config.toml
model = "self-supervised image encoder"
dataset = "made-up road signs on poles"
train_examples = 245000
image_size = 32
crop_scale_min = 0.3
horizontal_flip = true
color_jitter = 0.6
method = "simclr"
arch = "resnet_bottleneck"
norm = "batchnorm"
activation = "silu"
depths = [4, 4, 4]
kernel_size = 3
stem = "deep"
avg_pool_shortcut = false
widths = [192, 336, 576]
projector_hidden = 512
projector_out = 256
projector_hidden_layers = 1
temperature = 0.1
init = "kaiming_normal"
residual_init = "none"
optimizer = "soap"
beta2 = 0.95
lr = 0.0014
beta1 = 0.9
shampoo_beta = 0.95
eps = 1e-08
precondition_frequency = 20
max_precond_dim = 1024
merge_dims = true
one_sided = true
adamw_lr_other_params = 0.0019
grad_clip = 1.0
steps = 12100
batch_size = 128
epochs = 6.3
lr_schedule = "cosine_restarts"
final_lr_fraction = 0.01
warmup_steps = 600
weight_decay = 0.1
adamw_weight_decay_other_params = 0.05
Rows from block 9, named by matrix and row number. Each number is 500 + 50 x the weight over its row's rms, rounded and kept within 0 to 999. All counts start at 0. Numbers have three digits each. After the name is the row's rms in percent of the matrix's.
# convs0: reduce pointwise conv (model.blocks.9.convs.0.weight, 144x576x1x1), inputs 0-82
convs0.8 102:558517601487536519496492498480393475519452492551420426431413479538532511467543495507563516567463510536459505470498431544445480480539589481515421590470586482498487431409488547471505408515461496606585525558582523473465469501497433542523546440492506481
convs0.9 104:438458499499528466446420462552524524442412448502569493525408516447469487505548470499461508403512459387499489499462454447540446425535515544534474428442441479473506448505426469468421495493449513504411418452498487480470524409476527506454536527583423501
convs0.10 100:548498423479497675475448509464455470480533474454481502456491501598588464456509523513455503548447448469493508548450551515438591470528643523498524645459524578423526429525518521543527467471471505411494516546454482458496493515420441476418483468505486494
convs0.11 099:488411478509501503474571451473533517515505483498541504448579500713437537562493527495447558554520642346423412464508487531485569477557538517536563490455514522474525583506628545511518457486519409581481484442426438614482512430471460498491439497512454481
convs0.12 097:464528556471486497565484494501449452484454466452493474455487456422467367567522502608515587535530504545491564493530478534487514524492538437612469561536488501462554502552577498557456480521430491521417465548572430430475441548544455474382468522455440426
convs0.13 103:509481483476475502495427485570491482581470526536527601505445495557424535467535475502582446514513532556424609531585410520467449501472496496502454525563437477456463518433493510470556470512481580548481490448505565545476391473449466385436545571453608477
convs0.14 100:426461491453438527570459496497482412556489464492540554475458490476500414546465496526445597466534455458566525554534504435548458607491447568506515492419532491478536578540511545540506504491425567372492550496552465512524429520572436421503455443502534430
convs0.15 100:572500458428404496513564485499474484462533551483555523415591511570516527515517618471500434502580453548498460526510472449466622662553516573541505507474537509494510510478487605584552536517493448456504457508471566534569480530571434504500471482527478433
convs0.16 101:615477489549516493484436462513511530585480475462468444429485489475542459447542529542495510473527513429643473495526461511488509546450515448439417585588450469502459517482546604448533388590513463520528517503574493454555547500512502449496471448438521541
convs0.17 099:476477503686507526453468496571524379486520501535487548543454589460467643536507439473495488532490519545488593448530463443500518491455469487510439572496428520553482532406421485485590494506517483465459484578468466517503496463562534489495540483498449479
convs0.18 102:482484493536441479476468444512537496493555501492469524476496515502566546558525463490496527495394484543563414538463462464501483502455533525516414474464503487442469511443524475514409376505561465436499522485564520524499547511538607495585404601489494408
convs0.19 099:467476507604499534533485479479494502504489525491474480457498537561558484415513595370415527515389525486528438517497440430518520456419524529457448394447538492540467482496431550449516480484436555530524631476475536517626530437564496602528551432548474501
convs0.20 097:532477451571583476505496414477589554492419536556490464538601638400597490579529501428431540525468480517488460525494423497445543472454474403538533400522422569432523466503572465610417549572436519481479508508473498558464536392492523520459489496544522588
convs0.21 104:519458525548519474492554528604457481457458450564583466454512575498536535485521485421554408484500476486547530574562478448487489485468534563473429455421524558522476466483499502435497501482484482449515503534506489585483504482486443514468536493530563480
convs0.22 100:562488455500437521561497427447497480433483523461513548436449510511503507525514497475421571496517420559524522501455499466479447463544456635495474512472525428462495444472423483474464392496487589492455499509497540494485518449480541487530455506555528464
convs0.23 102:454545564442389447463434518408441568484525514464605489476470470637465497553424415548483471497469514523487466513475504410469461453452573549568512474424416519445534481428593399483496543523532477428457466395466569512474476469469497475561524468520535570
convs0.24 101:443613415576455445458426440451471493591433482494524474498490500468564525490586418465517487442417527550392513590421423377583495492584443486492416513506461439515517536513455509440502621553411416448473420430472525507435469468470484595474399381444496563
convs0.25 098:529454456492465378535478453512503568501450510583618606528564481529495530488511432469515522495446488466464467548581538415476495435437485527561483452484497440405465496438515472517527530522499576575494545483421518566408486405509483428558443453486554479
convs0.26 100:609544544478518456537434507425523426571514458550523544530511545512506518570488477511464526474464439486582445394458374487500517492499503435553455411546458515535547500486492499470424501460493496416458494625483482550516527502552469426483548449464505392
convs0.27 101:404504521488488580510544497488480432466641560488551479512411492493469484476539555556488435504561497594469536471510498542514591543498570532465481543542596534529409566510482568591569526444556437454493498474518472517526544583510510478493439537429576462
convs0.28 099:508450511516473462524459458481553486462465514485478502477493469502469615487469451552486555563456497480468444582437525395467484545512458458542535424544583465442509575450528462495502599505479524448440494490533468505494508403444445436550517467565488432
convs0.29 103:611504466468415438557554502513476503494528502469488510536463547486472481443487518553528519678555477603516457398438579539469507512578543580517476507546464526474436493496551493484526455560501506452491511591551491422410564598474466490478459480414595461
convs0.30 097:508465482505500416502516578532541437512474506468455525553493438432500467557522498458503590509465424502426476564427518542485521388449459502544457410484450498501480573497574487465484516460458559566498546525523570488535398383637621465470609526495492426
convs0.31 105:497534410457511503513445577498410565582524528527469537520541551516499424526492444502488513485448480466674401457486500457556489460491504461575531432507434477511493543591529507453505488457488490477506440421465498524443421448525512551415455461493480516
convs0.32 104:516502489521451513469479495430441412520502552584448549629494487407517432527529436536474429601532540479522541562493556475485496527456413483525376529517523453520537508455432413544501515480514440423522467365504521477542536467591454524518468505448439460
convs0.33 101:467499444444425568400506533494505507483459540485485465456520454490494517446536459499509359512526533477558508472447606506520605490528467485525530551496475571512468512493569507521457508581479515514486447465442515488458434654473486454483495500493549585
convs0.34 098:643535514510534529445517442463411463490497567518519480486467533499547441544467617540508407497569492517436540485543461475501523459515530511530524555475490473538462504521582497536484379450525474533484544549492589483560477496563462502472572570496531482
convs0.35 100:468436574462490553450423504486507536551496456521471466542573514493513464438543470481476467409474502505459520592451528494509488473504503444568454496510605479508568549550532479467449408538553434502579458425618464508549517525477532581521511490587578453
convs0.36 105:503498535431497496524526518510586473446411518488486555533502479440517422500424429410558494499484509484543497594503601604439438383544393523487541491491481497434424496453525478497384540380471462480508478392467425510520481496444625442457442441531480497
convs0.37 101:439490529460429424523461440532435549421454442495464491443423466476463581495476454451567487505455675476522381425493467505471465466486498521521484483464403559443567587509606505409475461573559500423399519462554443530482515458506473517417459524481514626
convs0.38 099:459412535584516440591500434558428499630510445537430561447476512532439534475516474391511595520447438489515590451492453464569469475463508552447476484491448474522492553514527479455593444514537478506465483462473488578584481439482525485457577380433443419
convs0.39 097:467499477456581443453617489409584523526554442511384436517500485487556466553552512446510442416557564461437504489517517552441526562429512435480426435593507619591521406499555545508466488438552476460481503474465478453533499446556581469580518611541536535
convs0.40 100:464466460463473530501426469545543444448438518517460557523440595489475572454508478460533489536463569445482586540507459537517528442580466502504510590552532482476417524426477549448470559489495497399483458515592499532410418558435491608425430467486475631
convs0.41 100:385510642546503467518444531653450408420399376468575430501464499422386528449430376529395485479452402526524548541501484447510461498466470509476601503524457460503511546504483479512622609466485515471520470552422377596480555498516479438462670409448516474
convs0.42 099:540442552394503516439545597497501529472457491486422442425456502492644525490445473416456424357496548454439524517469477508457571451520526475415416513470479516540397500474514470432507427420494466463470486342605522459525452515458528456530420484524530506
convs0.43 105:533445461401448509508528474468504425518477498441474404466486438404420552448479478499488483611609496477402614553572510428486542500531446488437526470494444430495478557504455460652476473468462539418557526497532609548412443435481459521384449557443429451
convs0.44 103:414504535504550530453475406450460495552635448511472447518512481616504521569476459457449516467431432385540460485435465516422494445410628524583398509508471517466510535540568598443452501464474520509449568427580566467464422423493478562458454493576430475
convs0.45 102:453439535545479527484517498509485351495415428478505472473477467501439501562450499577446559516432500501397476553476601520514628561546659592551510556403554536440540450482500508470552535517457509513430435564512467438438476557478527445577372491489507487
convs0.46 102:395516476408535523528554547522540492578615494483478453431430418552458479476462594490488543518545466455588522533570610498498484488509581520445432447525427493522499557506497589528428491500530567454568524443494452506601517449429532449481545551451527416
convs0.47 098:476579487568597498404461500473487591435514451471447469486589461641565571479496472491395434405395490523420428513467521398504522491461530528482486427430537469459510491464504535424444506484532550470450518343492461487502425462467452601464433449483484578
convs0.48 102:509534551414445534547439458515522483496534436499471537427460505425487467495510481500491537490464486480500554546392437567456461445481524486493546608540461474497472521435467471591425361465478430490493568488529445503504519528493477401481448498488521474
convs0.49 100:377453449495463516531558458502530538452471522463555493479525571427480527486557531427456486536568484477543444419452514558517577486558481522433528505500617494544424506522427504576590444460573583592544489482531554491533486451525462551484474498507444458
convs0.50 096:402443480522474433429474546636496483471441567501508555546489499472521515422547605492459513478525499518527495431458533460477526450565574460496486541577465489560448530474469597554497534504494492487563518569561456502430512571456516465483563503489510503
convs0.51 103:470433522507483426519606440540573495473497428428533520410455517489501518513494440398618610447466509487617449395535574535513463478508520589485420434573488638481509591546643525542497522546473455538470457520492529659427531481469595556561483493504579527
convs0.52 107:495532619468463513544456446545506494488512466464457447472480444607521559539582468447523581513447520472471470558515552445596449518485486440504543470485493479459581546514446481482559485551471470561475547611574465483443472445488471435479487467470477477
convs0.53 105:491493553395457498568462434525505499518495464533546434588511458517492543443507464587503501471489461504451510450393417386527540510544529469541551501408472482541479538450474431509453463542478532576504462494450421444486516464510522476503654375497455462
convs0.54 098:469476500465484535449504612541592476402530440512470498643420461416488526506482525573483569477596545459505458494388648554497551509523440479495464508571478521478518535505492624496514562548480512416430500576522602517549455468496531522487497471522480470
convs0.55 100:528493466470477491478521474422589536456536466478527466443490514502550500469501497490524496552558465537559529448477424561478460494479483508454474517464475494500525458383563490553450464604527448488452435413450474483529467452437535570570453503480556587
convs0.56 098:485534482531533444471493602484612562470474497434453381448512459479608491567530493561442503485524497534458568471585478514434488517479553473475517498469518502485518473487497586513401439504490464517558526545513515431498472465593454516422628560550540559
convs0.57 095:449455571514458447582480549556540445492460491529600488644515542365457516446510547451455525472477509530462560422623525496458428442480495518449442494431463503485385525469405563502500568408441569455625504517486457563464464540470626525480540459445506497
convs0.58 096:440557444488527503527493534552500472505602530406478439484435561486460454420533534598601470482478551579497541499536524503526538562620480473610434585499434447516470520462587533586482563517460485479513528485455493549567433520561481441478445559514495433
convs0.59 099:598476537532580571406538537471485504447423557474636400522506497431417535559489612454529457583587513490545438463590469508492458416457591446428500484422541547410462521523517485516574458452527459457505504518544534641528490423496523487489456508471503575
convs0.60 098:442532510523514517488573611555465432472466443484438580488467632405503404523477488442539585424485495482454517478499488500440506520497514533399552582471418391564409514573495494508555541461523493427433419451455505497530467539528462450450488467447508412
convs0.61 096:540525560467576531471488459411417392456538406535440529517464469480530545500537484536499467462503481524561423515482466496527486506510415424453409522530487518532476486406437534420460522503461593483546604607477420522432609559510477482491498425455440473
convs0.62 095:458471476473542412485549574524546478385449419493483480449463427504502509520423443455494469408457602549465507462521542410495405406491434513513479410392550550512477486497486511509394391565437450435471507535514479513478507451460555485469444421492462563
convs0.63 101:498464498484446510508473528530462414461398511559488464476515462506398496525601570467511523570534478578407552451484486501534575433515436464528445564464413495480496518485473422524452440524493520542427527507500502449518494512499599461425522466563553485
convs0.64 101:426497572497557593560489532508485505484486450487639583538467486421453480500572601531475602541470395515514505512476573484512454530522584492623512464390435505506599496489447519444562520488485492616415536619513449478498483440510464523507630438484553459
convs0.65 096:543402404541465505572463517535423455437480595473455592452486501530604479458554571503494522468519580532471505522468456505565433469639534534500464488505494434537524435640498484429496429495452488526531558443429451460511489535500543392663475620427475499
convs0.66 100:468497478427421484459503544485570455454394572526499425500470537544456574448503514523471526522442517503403506459544515473493532463428517433460494496560574496528502427417471517510446493430472559504580560414481523432496458530473534436477418469437588503
convs0.67 099:494438504462500503465496448479469449428458511558457482502427566473417424534523553421455501539416500520459484448455489516588513505510439528459482566421538433479433543444437490507508492492467603423496493553488454510507540487571560436439574444554504398
convs0.68 101:577481466449532491460547579458559519538538468514498456368447487515480469524525542460550493467449593477477410527558494541573452545542487560468452470444584582568510505453533493428453487502463530461406484479533425551499481488517544480496499564525496432
convs0.69 099:496541460442505534498490458458473615516525473465389489480520510631653632450550452477517502483499605473487424484509478511523479543550474563426518515498470575433437493456502601434472512550441542550487499480479579461445478491486601554534494513556434648
convs0.70 098:455418434503493460580511436449538514475598483458483491453538495470462569529553527607435505492567480564588561434442450503498496559500439586608443518467556507509474474472500569608546470516496479454576536569513546543567555466543491532548547525534453495
convs0.71 104:561466470479525411457523556510522488508511506552467521460544513595571522523442473511427529487515597483506489501505443475568473476558522558491517438541499590503536475652475499466427439504449463504556492443533586505448503468533482550591507602572504469
convs0.72 094:449483481494508524566552601544486522420411539521472551487443569424442466575454519524493547464550474444517502441504454492431554499451487555454506411504534431543535521485427461617592524493543566513532506579539470518588541462498445550508585573522497543
convs0.73 100:547439559533524492501561500441427599501472450530463493530492504490501466576454566462440493519453482486524458517370561523460513552484513469497463365485574458386566490558524474451537494500466534392472452492558472455524548535498456515612513481557525482
convs0.74 104:472486480541466548508513507525476515580519467428496457449450522494427618446484519410503502513445470388643440567487437518536478498525585491528442487549527468475507408523515447441555546539565552466541486456534448519442509385502439568470502479465370489
convs0.75 100:525452446492550493578532480477534632467459493535535445595479543499394510538530546469549543523434459543438461462411488486451547409553554482503536515406493511476478514555494430491494508602518396638482474452555581545493494393458433580512498435494492583
convs0.76 102:469538602582513545452412571483460515457418476504456460499473484480562489477533480579361528438442481555495506519530475523562452465509411467537475539486476435514543473572435476413494497530493543582495529480512464462515474533531490530463510484479379452
convs0.77 099:585499543532388526544422566449415532507480544535573582536536453526478498516463558466473427433586475600484439517480538493483519504545452581473454483432470443506468469500433463485534465551494589473502556530515528464513557517497468514459510435606538442
convs0.78 104:515471409496517484535478482591424446509558557501471524524540425451508444506507472505444455477471505501520538485426583490562420654544453599480490502460471510474548579559468428465514656464410549383574504440493417511519505615455441495603509498495505477